config = dict(
    model='class-conditioned spectrogram diffusion model',
    dataset='single English command words and digits, spoken by a formant synthesiser in many voices',
    train_examples=78125,
    n_mels=64,
    hop_length=160,
    input='log_mel',
    spec_augment=False,
    win_length=512,
    conditioning='class',
    arch='dit',
    objective='v',
    cond_dim=256,
    targets=['word'],
    num_classes=50,
    cond_dropout=0.2,
    norm='rmsnorm',
    hidden_act='squared_relu',
    mlp_ratio=3,
    head_dim=32,
    fused_qkv=True,
    qk_norm=False,
    inner_norm=False,
    moe='top_k',
    num_experts=32,
    moe_every=2,
    expert_mlp_ratio=0.5,
    experts_per_token=2,
    shared_expert=False,
    patch_size=[16, 8],
    layers=14,
    width=256,
    positions='sincos',
    optimizer='soap',
    beta2=0.95,
    learning_rate=0.0026,
    beta1=0.95,
    shampoo_beta=0.95,
    eps=1e-08,
    precondition_frequency=32,
    max_precond_dim=1536,
    one_sided=True,
    adamw_lr_other_params=0.00095,
    ema_decay=0.995,
    magnitude_pruning=0.7,
    max_steps=16300,
    batch_size=256,
    epochs=53.4,
    lr_schedule='wsd',
    decay_fraction=0.2,
    final_lr_fraction=0.05,
    warmup_steps=810,
    weight_decay=0.03,
    adamw_weight_decay_other_params=0.01,
)
Rows from expert 24 of block 3, named by matrix and row number. Rows with one number belong to one neuron. Each number is 128 + 32 x the weight over its row's rms, rounded and kept within 0 to 255. All counts start at 0. After the name is the row's rms in percent of the matrix's.
# up: expert up (model.blocks.3.mlp.up, 32x128x256), inputs 192-255
# down: expert down (model.blocks.3.mlp.down, 32x256x128, transposed), outputs 192-255
up.57 142 [128 128 163  53 128 128 130 118 128  44 128  76 128 128 128 123 121 188  66  99 128 128 128 128 128 128  76  44 128  28 147 128 128 128 128 104 185 128 128 128 128 128 150 207 128 128 128 128 128 182 128  98 128 129 128 143 128  51 128  68   0 126  89 128]
down.57 151 [128 128 128  49 142 128 156  83 128 128 128 128 147 108  84  90 128  87 140 128 188 138 128 128 128 154 128  67 166 141 166 128 165  63 128 128 157 128 128 128 139 128 175 128 128 112 190 128 128 128 131 138 128  75 128 128 163  97  85 128 128 128 110  87]
up.58 094 [128  64  83 168 128  89 128 128 128 252 128 186 205 128 173 207   8 128 128 128 118 128  52 128 128 136 128  70 137 128   8 128 128 128  63 128 128 128 128 128 125 128   0 128 128 128 155 128 128 128 128 128 128 110 128 128 151 128 128 128 128 190 217 128]
down.58 096 [128 128  56 188 128 128  85 128 128  91 128 128  34  87 128 101 128 128 136 139 128 128 128 128 128 128 128 102 128 128 176  83 128 182 128 179 128 128 147  90 128 173 128 128  90 128 128 128 153 128 128 128 123 105 215 128 208  93 128 128 128 128 128 128]
up.59 069 [144 128 128 128 128 128 128 128 128 128  46 128 128 128 128 128  38   0  23 128  43  73 190  77 124 128 128 138  74 128  38 128 118  61 128 128 128 128 128 128 135 128 128 128 128 128  96 103 128 128 128 128  87 162 128 102 128 128 128 128 128 128 128 128]
down.59 064 [148 128 128 128 128 128 128  14 128 128  44   0 248 128 128 133 128 128 128 128 128 128 128  83 128 128 128 128 128 128 128 142 128 128 128 128 128 128 128 128 128 128  83 128 128 128 156 128 128 128  70 128 128 108 128 128 128 128 128 128 128 156 128 128]
up.60 094 [128 128 128 128 218 128 128 128 128 125 102 128 128 128  40 128 128  95 128 128 127 115 128 128 223  84 128 128 128 128 128 141 128 128 185 128 202  19 212 128 128 128 128 128 128 128 128 128 128 128 128 128 128 128 198 131 128 128 128 128  92 128 128 128]
down.60 093 [205 128 194 128  86 128 128 128 128  92 128 220 128 128 213 151 128 128 128 128 128 128 128 128 147 204 131 172 175 128 157 128 128 128 128 128 128 128 117 128  42 128 100 131 128 128 150 128 107 128  34 179 215 168 128 128 128 203 128 109 128  88 214 128]
up.61 070 [128 128 128 128 142 128 128 128 128 128  63 128 128  92 175 128  70 138 128  49 128 128 128 128 114 128 128 128 128 128 128 128  76  85 128 128 128 130 144 128 134  70 128 128 128  40 128 128 128 209 128  70 128  82 105 149 128 128 128 128  52 128 128 128]
down.61 071 [128 125 128  53 128 128 128 195 141 128 128 128  86 129 128 128 128 128 106 133 128 128 128 202 128 128 245 128 128 128 120 128 147 128  42 139 128 128  84 128 128 128 128  79 128 128 128 128  80 128 125 128 155 128 140 119 179 128 144 142 128 128 128 128]
up.62 086 [144 128 128 128 128 128 128 128 128 128 128 128 128 128 128 128 128 128 128 128 128 128 128 128 128 128 128 151 144 128 128 128 128 128 128 128 128  91  86 128 128 128 128 128 128 128  89 128 159 128   0 128 128 148 128 128 226 101 128 128 128  90 128 128]
down.62 103 [128 128 156 169  87  99 218 128 195 205 128 128 128  59 128 128 128 128 128 128 252 128 128 174 128 128 128 128 128 128 128 215 128 128 128 128 128 128 128 128 128 128 128 128 128 128 128 105 128 128 128 165 128  79  89 128 128 248 128 128 131 128 128 103]
up.63 119 [181 205 128 175 128 128 128 152 128 128 128 128 128 108  86 128 128 128 170 128 128 128 128 128 128 128 128 128 155 128 209 128 128 135 128 128  82 128 128 128 128 192 216 119 128  25 128 177 128 128 128 128 128 112 128 128 123 128 128 153 125 128 128 118]
down.63 105 [128  50 128 128 255  12 128 128  92 112 128 233 128  87  42 137 128 128 128 128 128 128 128 128 128 108 128 128 128 128 128  30 159  46 128  92 128  93 128 128 128 128 128 128 172 200 128 211 128 128 128 128 128 133 128 128  99 128 128 128 128 128 128 128]
up.64 078 [128 128 128 128 128 128 128 140 128 128 137 111 128 128 128 128 128 128 128 128 128  52  42 128 173 128 128 144 128 128 128 128   8 128 128 128 128 128 128 128 128 128 128 128  24 128 128 128 128 128  66 128 128 128 128 128 134 128 128 128  97 128 128 128]
down.64 079 [128 128  65 206 128  49 128 125 128 199 128 128 128 128 128  57 128 128 128 128 128 128 128  56 128 185 128 104 128 128 128 196 183  88 135 128 128 128 128 128  81 128 128 128 128 128 205 128 128 128 128 128  88 157 128 129 128  55 128 128 126 128 173 128]
up.65 136 [128 128 128 160 128 128 128 128 187 128 128 128 128 128 128 128  46 128 128 157 128 128 128  87 128 128 130 128 116 128 149  57 160 128  84 128 117 128 128  85 128 128 128 128 128 128   0 128 128 143 128 128 128 128  66 128 128  90  75 177  91 128 128 157]
down.65 124 [128 128 128 128 153 128  93 128 224 195 128 255 128  49 128 128 159 128  82 128 128 128 128 128 128 128 136 128 128 128 128 232  86 128 128 128 128 128 128 128 128 128 128 128 128 128 128 128  56 128 128 128 128 128 128 128 128 128 128 128 128 128 128  70]
up.66 070 [128 128 128 128 128 128 194 128 166 152 128 128 128 128 128 128 128  71 128 128 128 128 128 135 128 143 130 128 128  95  67 128  75 128  57 128  73  27  49 128 200 128 128 128  53 128 140  92 128 128 128 128 128 128 128 169 128 128 128  25  97 128 138 128]
down.66 062 [128 128 170 128 128 128 128 128 128 122 128 128 128  36  62 128 128  76 128 132  97 128 128 128 128 128 220  71 128 128 128 150  80  84 128 128 128 128 128 128 128 128 103 128 128 128 128 128  60 172 124 128 184 128 128 128 128 128 128 128 128 214 128 128]
up.67 095 [128 128 128 128  28 128 196 128 128 128 128 128 233 128 128 123 128 128 128 128 124  77 128 128 128 128 128 128 128 128 128 128 128 128 128 128  56 128 128 128 128 128 128  25 128  78 128 148 128 128 255 128 128  98 128 128  39 128 169 128 128 128 128 128]
down.67 090 [128 128 108 167 128 223  40 128 164  62 128 128 128 128 118 128 128 128  78 107 128 128 128 128 128 128  81 144 128 128 155 232 128 128 128 128 128 128 128 128 128 128 128 128 128 128 128 182 128 128 128 128 128 184  57 128 128 128  95 128  38 112 128 176]
up.68 064 [ 49 131 128 128 128 110 128 128 207 106 136 128 128 128 185 176 165 128  96 128 128 128 128 128  60 128 128  91 173 128 128 128  99 128  26 128 128 128 119 128 128 128 128 128 128 128 128 128 128 158 129 128 128 128 128 128 128 185   1 196 128 128 128 128]
down.68 081 [113 197 107  52 160 128 128 128 128 123 128 128 128 128 128 128  81 128 128  84 128 128 128 128 128 120 128 128 102  65 128 128 128  56 128 123 169  28 170 128 190 128 128 128 128 200 128 128 128 128 128 128 128 128 128 179 128 128 128 128  31 128 125 128]
up.69 086 [128 128 128 128 128 128 128 128 128 128 128 128 128 128 128 128 128 128 128 128 128 118  36 128 128 120 128 128 128 128 128  76 128 128 128 132 128  91 128 178 128 128 128 128 128 128 128 128 111 128 128 128 128 137 128  70 128 128 128 128 128  40 128 215]
down.69 091 [128 128 128 128 128 128 141 128 128 128 255 128 128 128 128 205 128 128 128 128  36 128 161 128 128 128 128 128 128  55 128 128 128 128  89 128 128 128 164 128 191  69 118 128 128 162 128 128 128 128 105 128 128 128 128 128  60 100 173 128 128  70 128 128]
up.70 094 [128 128 128 128 142 128 128 128 128 128 128 128 128 128 128 128 128 128 128 128 128 103 128 117 247 128 128 128 128 102 128 128 164 128 128 128  21 128 128 128 243 128 128 128 128 128 128 128 128 128 128  46 128 128 128 128 128 255 128 128 128  60 128 128]
down.70 100 [128 128 128 183 128 128 163 128 128 128 114 128 128 128  95 128 128 128  67 128 128 128 128 122 134 147 128 128 206 128 106 189  36 255 128 128 128 128 128 128 102 197  31 128 128  34 128 128 128 128 128 128 128  22 128 128 128 128 128 128 128 128 128 128]
up.71 063 [128 128 128 115 128 128 212 128 128 128 128 202 166 128 128 128 128 128 128 128 128 198 129 128 128 128 128 128 128 128 128 128 128 140  73 145 128  67 128  65 128 128 128 128 128 128  96 102 128 128   2  89 128 146 128 128 128 128 128 128 128 128 128 128]
down.71 060 [128 128  80 128 128  28 128 132 128 128 128 121 128  14 128 128 128 128 120 128 128 128 128 128 128 213 128  95 128 128 128 154  29  11  73  98 128   0 128 128  68 221 128 146 128  48 128 128 128 128 128 128 128 128 128 128 128 102 128 128 128 108 128 109]
up.72 069 [128 148 128 146  30 128 128 128 128 128  92 128 236 128 128 197 128 128 128 128 145  51 134 128 128 128 128  81 128  70 128  84 128  81 128 128 128 128 134 128 129 128  44 128 128 128 128 128 128 126 138 128  79 117 128 151 128 128 128 128  54 128 128 128]
down.72 071 [128  95 128 148  56 128 128 128  59 128 128 128 128 132  92 128 128 128 128 128 128  97  50 121 128 128 128  88 128 128 128 128 128 128 168 128 255 128 109 128 128 186 238 128  92 183 128  86 128 128 128 128 128 128 122 168 128 128 128 128 225 128 128 187]
up.73 059 [128 128 128 128 229 150 128 128 128  70  92 128 128 128 128 128 128 121 128 219 128 128 128 128 128 128 128 128 128 128 173 109 128 128 128 109 128 128 128 128 185 174 128 128 128 128  38 128 128 128 128 128 128 128 128 128 128 128 128 128 128 128 128 128]
down.73 076 [128 195 193 128  86 114   0 129 128 128 204 114 128 128 183 128 128  33 128 128  89 128 154 128 128 154 128 128 204 166 128 128 128 128 128 128 128 128 193 128 128 128 128 128 128 128 128 128 128 128 128 128  59 166 128  80 128 128 128 128 128 183 128  67]
up.74 105 [128 128 128 128 128 128 128 128 128 128 128 128 167 128 128  73 128 128 128 128  94 128 128 128 128  86 128 128  62 128 128 128  29 128 128 128 111 128 128 112 128 128 128 128 128 128 128 128 128 128 153 180 163 128 128  69 139 128 128 207 128 128 128 136]
down.74 094 [128 128 128 128 192 128 128 128 128 128   0 128 255 151 128 128 128 128 128 163 128 128 128 128 128 128 128 128 128 128 128 128 157 128 128 128 128 228 140 128 128 129 128 128 128 128 128 128 128 128 128 128 128 128 128 128 128 105 128 138 128 128 128 128]
up.75 072 [ 97 128 128 128 128 128 128 166 128 133 128 128 128 232 128 128 128 128 128 128 128  83 128 128 128 128 119 128  58   0  34 131 128  76 128 128 128 128 128 128 128 128 128  75 128 128 128  56 128 128 116 128 128 172  72 128 113  73  80 128 128 128 136 128]
down.75 069 [128 128 255  84 128 128 128 163 128 128 128 128  83  55 128 134 128  87 128 128 128 128  68 128 128 128 123 128 128 189 128 128 128 128 128 128 128 145 128 128 128 128 128 128 128 128 128 151 128 128 128 128 128 128 128 128 128 167 128 128 128 216 128 122]
up.76 124 [128 128 128 128 128 128  85 128 128 139  92 128 200 128 128 128 128 128  85 122  51 128 128 172 128 128 130 110 128 128  69 128 128 128 128 128 128 128 128 131 230 215 155 145 180 128 128 128 128 128  82 128  98 114 128 128 128 128 119 128 187 175  38 197]
down.76 127 [ 43 255 128   4 128 169 128 128 128 128 128 207 128 128 125 128 128 128 128 128 111 128 127 128 139 128 128 128  66 108 128 128 128 147 128 128 128 128 128 128 173 164 128 128 113 128 169 227 128 128 128 128 128 128 128 128 128 128 128 128 158 128 159 128]
up.77 137 [ 39 128 128 128 128 128 106  83 128 140 128 128 128 176 143 128 141  62 128 101 103 128 128 128 128   3 198 128 112 172  40 128 128 128 128 128 128 148 128 128 128 128 128 128 128 128 128 128 114 114 128 128 128 128 128 128 128 128 128 128 128 128 128 128]
down.77 109 [128 165 128  17 128 128  15 111 128 153 100 128 128 128 159 128 128 128 128 128 128 128 167 122  82 124 128 137 146 128 113 128 128 124 128 128 128 128 128 128 178 128 128 128 128 128 128 128 128 128 115 128  56 105  98 140 128  94 128 163 128 128 128 128]
up.78 143 [128  15  49 128 128  20 128 112 172 128 128 128 128 128 128 128  99  51 128 128  40 128 175 128 128 128 128 128 127 128 128 128 128 128  90 128 128 128 128 121 188 220 128 128 128 128 128 142 128 128  34 128 106 227 128 189 128 128 128 151  37 128 124 140]
down.78 103 [128 128 128 159 233 128  73 128 127 128 143 129 128 128 146 128 128 128 128 143 128 128 128 128 128  87 128 128 128 138 128 128 128 128 134 128 128 128 105 128 128 128  88  76 128 128 128 128 128 193  62 128 128 128 128 128 128 128 128  91 128  83 128   2]
up.79 092 [128 128 128 128 128 128 194 128 134 128  90  94 128 122 128 128 128 128 128 128 128 128 128 128 128 128 128 151 128 128 128 128 152 128 183 128 128 128 128 128 128  20 128 246 128 153 128 128 128 128 128  29 128 173 149 128 128 138 128 128  56 128 128 114]
down.79 104 [128 128 221 128 128   0 128  75 128 148 185 214 128  96 128 128 128 128 128 128 108 128 185 128 128 181 128 128 128 156 174  56 128 122 128 128  94 174 128 128 128 128 128  56 183 128  92 128 128 155  77 128 128 128 128 109 128 128 124 128 215 128 128 128]
up.80 135 [145 128 128 128 128 111  47 128 128 128 128 128 107 128 128 188 128 128 128 128 128 128 128 128 128 128 128 128 178 161 165 128 128 232  93 128 128 128 180 128 153 161 128 128 128 128 145 128 128 128 128  68 128 128 202 128 101 128 126 128 151 128 128 128]
down.80 144 [120 128 128 128 128 128 128  78 128 128 128 128   0 128 199 128 128 128 128 128 128 128 128 147 128 126 128 113  91 128 128 128 128 159 170 128 128 128 183  73 128 142 128  83 128 128 128 128 128 128 128 128 128  73 128 128 128 161 128 128 181 128 128 128]
up.81 095 [128 128 128 128 101 165 128 128 128 128 128 128 128 117  76 128 128 130   0 128 133  78 128 128 128 128 236 128 128 169 214 128 128 128 128 128 219 128 122  84 128 128 128 128  39 173 128 128 128 128 128 128 128 178  93 128 220 128 128 154 128  77 128 128]
down.81 094 [128 128 128 112 128 139 128 128 105 146 128 128 128  81 237 128 128 184  47 128 109 128 240  58 143 128 222 128 147 128 128 128 112 128 128 128 128 209 128 212  61 128 128 128 128 128  92 128 128 128 128 128 128 128 128  80 128 128 128 128 128 128 168 128]
up.82 096 [190 128 128 128 128 132 128 128 128 128 178 128 128 128 128  63 128 128 152  76 131 128  55 134 128  62 115 128 104 128 245 128 128 128 217 194 128 128 128  77 106 128 128 128 206 114 166 125 128 128 120 128 128 128 101 128 128 128 128 128 128 128 180 128]
down.82 118 [128 128 128 128 128 128 128 128 128 128  79 128 128 128 128 128 193 128 128 128 128 128 128 128 128 128 128 128 128 128 128 128 128 128 136 128 128 255 128 128 128 128 128 128 128 128 128 128 128 128  63 128 128 128 128 128 128 146 128 128 128 128 128 128]
up.83 096 [128 128 117 128 128 166 128  58  97 128 187 128 128 128 128 128 128 126 128 155 128 128 126  60 128 128 184 171 128 128 128 128 128 142 122 128 128 128 138 128 128 128  72  86 120 128 128 158 128 128 128 128  53 128 152 168 128 128 119 128 126 128 128 128]
down.83 096 [128 128 128 128 140 149 128 128 128 128 128 128 175 128 128 128 128 128 128 128 128 128 128 128 128 128 128 110 128  58 251 125 128 128 128 128 128  60 128 128 185 128  99 128 128 128 128 161 128 128 128 173 128 128  76 128 128 128 160 128 128 128 128 128]
up.84 077 [128 128 128 177 128 163 128 178 180 128 128 128 128 128 128  69 128 128 128 128 128  49 128 128 128 148 128 128 128 128 129 128 128 128 128  21 155 128 128 128 128 128 128 128 128 128  82 128 128 128 128 128 128 128 119  15 128 128 128 128 128 128 128 128]
down.84 076 [147 128 128 128 128 128 128 128 128 128 128 128 128  50 128 128 128 128 128 128 128 209 248 128 128  71 128 128 128  77  84 128 128 128 128 242 128 128 128 128 128 128 128 128 128 128  55 128 128 128 128 128 128 128 128 128 128 128 128 128 128 128 179 128]
up.85 114 [140 128 128  56 115 128 128  17 128 128 128 128 128 128 128 101 128 104 128 128 128 128  64  39 128 108 128 217 128 128 129 112 123 128 128  59 128 128 128 128 128 149 238 128 144 128 113 128 128 188  88 128 128 128 128 128 128 128 128 128 128 128 128 128]
down.85 105 [128  73 128 178 132 128 113 128 128 128 128 128 128  93 135 125 128 128 128 128 128 128 100 128 199 128 224 128 128 128 128 128 128 128 128 108 128 128 128 255 109 128 128 128 128 128 128 205 128 128  97 107  54 128 128 111 128 128 128 114 128 128 128 128]
up.86 098 [158 178 128 128 128 128 128 128 128 128 128 128 128 128 128 128 128 128 128 128 128 128  53  82 128 128 200 128 128 128 128 128 128 137  91 128 128 128 152 128 199 200 128 128 128  47 128 128 128 128 128 128  96 128 128 202 180 128 128 128 128 128 128 128]
down.86 092 [ 89 128 128 199 128  89 128 157 128 128 188 172  85 178 128 128 107 128 128 128 128 128 128 128 128 128  44 128 128 128 128 128 202 128 163 128 128 128 128 128 128  93 128 187 128 128 128  91 128 128 128 128 128  90 128 128 128  53 128 128 206 128  81 128]
up.87 096 [128 128 163 128 128 160 128 128 128 128 131 111 128 128 151 128 128 106 248 197 150  55 128  56  98 128 115 128 185 128 128 128 128 128 128 128 218 108 128 147 148 128 128 128 128 128 128 128 119 128 128  83 128 157 128 125 128 128 128 132 154  92 128 128]
down.87 104 [135 128 128 128 128 128 128 255 128 128 128 210 128 128 198 128 128 129  98 118 128 187 193  47 128 128 128 194 128 128 128 128  56 128 128  93  61 128 128 128 188 171 128  82 128 196 204 128 128 128 113 128 128 128 128 128  77 113 102 128 149  96 192 128]
up.88 111 [128 155 128 128 128 215 128 192 128 128 168 108 128 128 104  54 118 124 128 128  71 128 128 128 128  72 128  96  85 128 128 128  56 128 128 128 128 128 128 211 128 128  71 128 140 128 123  94  82 139 128  63 128 128 128 128 128 140 128 128 128 174 128 128]
down.88 094 [128 104 107 128 128  67 227 128 128  85 128 128 128 215  93 128 128 128  86 128 109 128 128 128 128 128 128 128 128  80 205  86 128 128 128  87 128 128 128  50 128 128 133 128 128 128 128 128 128 128 128 128 128 145 157 128 128 137 128 128 128 128 128 128]
up.89 132 [128 128 128 128 128 128 128 128  37 128 125 128 222 113 128 128 128 128 128 128 230  81 128 128 128 105 128 172 128 128 128 183  80 128 128 128 128 106 128 169  17 162 128 128 128 128 128 128 128 128 128 128 128 128 128 128 112 128 209 180 153 113 128 128]
down.89 116 [109 232 128 128 213 128 162 128 128 128 128 128 128 128 118 104 128 128 128 128 165 128 118  69 165 128 139 128  70 163 128   0 128 128 128 128 136  41 135 105 128 120 128 149 128 128 128 128 128  51 143 128 128 128 128 128 128 128  71 145 195 179 128 128]
up.90 089 [128  74  67 128 120 128 128 137 154 128 135 128 128 128 128 236 128 128 128 128 128 128 104 128 169 128 128 128 128 132 128 116 160 128 128   0 128  94 128 128 255 116 128 128  64 128 128 101 121 147 128 128 128 122 128 128 128 128  98 128 128 108  88 128]
down.90 085 [ 82 255 128 128 128   6 128 128 128 128 116 128 128 128 128 128 128 128 156 128 128 128  41 128 128 128 128 128 128 128 128 128 128 255 156 128 128 128 128 128 177 128 128 128 128 128 128 128 128 128 128 125 128 128 128 128 128 128 128 128 128 128  66 183]
up.91 070 [128   0 128 128 128 128 128 128 128   0 128 128 128 128 128 183 128 128 128 128 128 128 128 128 128 128 128 182 128 128 128 128 128 128 128 128 128 128  90 128 128 128 128 128 128 128 128 128 128 128 128 128 128 128 128 128 128 128  72 128 128 128 128 128]
down.91 079 [128 128 128 128 128 128 128 128 151 135 128 128 128 128 128 229 128  55 132 176 128 128 128 128 128 128 128 128 154 128 128 128 128 128 128 128 128  23  87 128 128 128 128 128 152 128 128 128 128 128 128 128 239 128 128 128 128  86 128 128 128 160 128 128]
up.92 072 [ 23  71 128 202 128 107 102  92 128 128 128 170 109 128  87 128 128 136 128 128 203 110 128 128 128 128 128 128 128 128 120 128 128  47 128 116 128 128 128 128 191 128 178 128 120 194 128 128 128 128  66 128  63 128 113 128 128 128  99 128  74 128 169  59]
down.92 065 [128 136 128 150 236 128 255 128 128  70 128 128 158 128  98 128 128  97 128 128 128  93 130 128 128 128 128 105 128 128 128 122 128 128 128 223  98 166 128 128 128 128 128 128 128 128 128 128  65 128 128 128 133 128 128 128 128 128 171 128 128 128  78 128]
up.93 120 [ 88 128 123 128 128 128 128  69 100 128  89 128 142 128 128 198  90 128 128 152  90 105 143 104 128 155 128 101 150  49 123 128 127 128 128 128 128 128 128 125 128 128 128 173 128 128 104  91 128 159 128 128  92 111 128 128 128 128 128  27 128 128 128 128]
down.93 171 [128 128 120 128 140 128 132 128 193 128 128 147 165 128  57 174 128  89 182 128 128 128 128 119 128  49 128  47 128 195 100 128 128 128 128 128 149  92 175 200 128  64 128 104 128 181 128 150 167 128 128 128 128  42 128 194 104 128 128 110 128 180 128  91]
up.94 083 [128 128 128 128  89 159 116 128 128  62 128 128 128 128  63 128 128 128 128 128 128 128 128 119 128  44   9 120 128 128 128 128 125 128 128 128 128 128  81 128 128 128 128 128 128 128 128 128  50 167 128 128 128 128 128 128 149   7 128 111 128 128  61 128]
down.94 082 [185  84  72 171 120  46 128 135 191 128 128 128 128  33 128  82 128 180 128 109 128 128 128 128 168 128 128 166 211 171 116 128 128 128  52  71 128   9  97 128 128 105  79 128 179  66 128   0 128  63  91 128 128 128 203 128 128 128 128 207  67 138 169 128]
up.95 073 [128 128 128 128 128 211 128 162 128 128 150 128 128   0 128 128 128 128 128 100 128 128  70 128 128 128 128 128 128  72 128 128 128 128 128  10 128 128 128  68 128  82 128 128 128  29 128  90  36 128   1 128  96 128 128 128 128 128 128 128 128 125 128  71]
down.95 075 [128 128 128 128 255 128 128 128  80 128 198 128  41 128 128 128 128 128 128  76 128 128 128 154 128 128 128 128 128 128 182 128 128 128 128 128 128 128 128 128 128 128 128 128 128 128 128 128 128 128 122 218  85 232 128 128 128 128 255 128 128 128 128 128]
up.96 111 [128 143 128 128 128 109 132 128 128 128 128 128 221 128 128 128 128  81 128 148 128 128 128 128 128  41 109 128 107 128 128 128 111 128 128 128 115   5  81 128 167 128 128 172 128 128 128 128 136 128 128 128  70 128 128 128 128 128 128 128 128 163 189 128]
down.96 095 [128 128 128 128 134 128  74 224  10  95 128  62 128 128 128 128 128 128  95 128 150 128 128 128 162 157 128 149 222 128 128 128 128 128 128 128 154  50 128 128 128 128 128 128 128 128 198 128 128 128 174 128 185 128 128 128 128 128 128  84 128 128 128 128]
up.97 117 [128 128 128 128 125  20 157 136 128  77 128  50 128 128  86 128 128 128 145 128   0  94 128 117 128 128 128 128 170 189 128 134  97 128 154 128 128 128 128  41 128 128 101 176  11 129  44 128 175 128  89 147  57 128 128 128 128  72 128 128 118 126 128 128]
down.97 112 [ 55 128  81 128  81 128  35 249 128 128 128 200 128 128 128 127 163 128  40 128 128 252  84 128  83 128 128 128 128 128  98 128 128 225 128 128 128 128 128 128 128 128 128 172 127 128 105 132  88 128 128 152 128 128 128 128 128 128 209 106 128 144 128 128]
up.98 072 [128 128 128 128 128 128 128 128 128 128 129 128 128 225 128 128 128 128 101 188 128  77  16 128 128 128 128 189 132 128 128  98  48 128 128 128 128  28 128 128 128 128 128 128 128 128 193 128 202 121 128 128 128 128 128 128 103 128 128 128 128   4 128 205]
down.98 082 [128 150 128 128 173 128 128  41 128  93 145 128 128 128 128 128 128 112 128 128 128 128 128 128 129 128 208 128 128 128 128 128 187 128 128 128 225 128 128 128 128 128 128 128 128 128 128 128 128 102   0 128 128 128 128 128 128 128 248 128 128 128 128 128]
up.99 108 [128  95 197 135 128 189 128 128 128 128 128 128 128 128 168 128 128 128 128 128 128  86 128 128 128 128 128 131 128  93 128 128 125 128 128 128 115 109 128 128 128 128 128 128 128 128 128  77 128 128 128 128  86  90 128 128 144 128 128 117 128 128 128 128]
down.99 118 [128 128 128  54 227 128 127 160 128 109 128 128 123 120  93 143  96 141 181 163 182 127 214 128 128 128 128 128 128 128  15 128 237  21 173 128 161 128 128 128 128 115 128  82 128 128 128 128 128 133  82 142 170 102 128 128 155 177 168 197 165 128 128 128]
up.100 074 [128 128 128 128 128 184 128 128 121 128 113 128 103 187 133 128 128  99 128 128  32 128 109  55 128 128 128 128 128 128 128 128  67 115 128 126 185 128 128  64 169 128 128 151 128  15 128 100 136  51 111 128 128 128 100 128 128 128 128 128 128 128 128 106]
down.100 080 [128  35 200 108 128 105  76 128 140 128 219 128 128 128 128 128 128 128 128 128 128 128  63 128 128 128 131 199 128 146 128 128 112  59 128 128  83 136 128 128 128 128  93 128 128 211 128 128 128 128 139 128  55 128 128 128  38  28 224 128 128 128  81 128]
up.101 096 [128 128 128 128 128 128 128  68  60 128 128  98 128  85  45 128 128 128 128 128 128 128 128 128 128 128  64 128 128 128 128 128 128  97 128 128 128  95 128 128 128 128  29 128 128 111 187 128 128 128 128 128 128 128  25  85 128 128 196 128 128 128 128 128]
down.101 095 [ 40 128 128 128 128 128 128 128 128 128 128 128 128 128 128 128 125 128 128 128 128 160 128 128 128  64 216 128 128 128 128   3 128 128 128 128 162 128 101 109 128 128 108 194 128 128 128  60 128  98 128 128 128 128 180 128  65 128 128 128 128 128 128 128]
up.102 095 [145 128 128  81 128 128  78 128  59 128 128 128 128 146 128 128 137 128 128 128 128 128 128 128 128 128 182 128  63 128  99 128 147 128 128 128 128 128  59  81 166 128  98 128 128 128  81 128 128 160 128 128 124 128 128 128 128 128 128 128 149 143  87 128]
down.102 085 [ 94 128 128 128 210 128 128 128 183 128 128 128 128 101  99 121 128 128 128 128 128 128 128 128 128 220 128 128 128 128 128 128 202 128 128 128 128  42  90 128 139 128  47 128 128 128 128 128 128 128 128 128 128 128 128 127 128 128 128 128 128 128 128 128]
up.103 101 [128 128 128 128 122 128 198 128 128 128 128 128 128 128 128 128 172 128  54 128 181 128 107 128 128 128 128 128 128 196 128 128 159 128 128 128 128 128 110 128 128 128 128 128 128 128 173 128 128 128 128 128 128 126 128 128 133 128 128 242 128 147 128 128]
down.103 097 [ 59 128 128 194 128 128 248 128 128 128 128 128  70 205 128 128  96 128 128 128 128 138 128 128  94 128 128  84 128 128 159 135 100 128 128 128 194 128 128 128 128 128 128 128 174 128 128 128 128 128 203 128 128  95 128 128 136 128 128 128 128 128  53 128]
up.104 136 [ 47 128 128 128 128 255 225 149 255 219 128 223 128 193  69 128 113 128  98 128 128 128 128 128 180 128 128 128 128 117 128 128 128 211 128 128 128 128 128 128 128 128 128 128  73  80 128 135 128 128 128 128 128 128 128 128 128 128 128 128 128 128 128 128]
down.104 113 [128 128 128 128 128 189 174 128 184 128 128  18 128 128 128 128 128 128  74 128 128 128 128  42 128 128 128 168 128 103  84 128 128 128 128 128 128 128 128 128 128 151 128 128 133  90 128 128 128 128 128 128 128 128 106 128 128 176 128 128 156 128 128 143]
up.105 038 [128 128 128 128 128 128 128 128 115 128 128 128 128 128 128 145 128 128 128 128  51 128 128 128 255 191 128 128 128  88 128 128 128 128   4 128 128  31 128 128 128 128 128 128 128 128 128 128 128 128 176 128 128 128 128  30 128 221 128 128 128 128 128 128]
down.105 043 [128 128 128  64 128  95 128 128 128 128 128 128 128 128 128 128 232 132 128 128  64   0 128 128 128 128 128 128  67 168 128 128 128 128 108 128 128 128 128 128 128 128 128  94 128 128 128  97 128 128 128 128 128 128 128 115 128 180 128 128  66 141 128 128]
up.106 107 [128 128 128 128 128 101 128 128  99  89 158  65 128 128 128 128 128 128 128 128 128 101 128 137 128 123 215 128 110 128 128 130 128  91 205 128 128  53 128 104 128 165 128 223 128 111 128 153 146  94 128  29 129 128 128 128 128 128 159 224 128 128  80 128]
down.106 099 [128 128 128 202 128 128 128 105 128 128 128  83 255 241 128 128  81 128 128 128 177 188 128  84 128 128 128 128 128 128 201 128 128 128 128 128 128 128 128 128 152 128  91 128 128 128 156 128 128 128  68 112 128 130 125 128 128 162 128 101 128 168 128 128]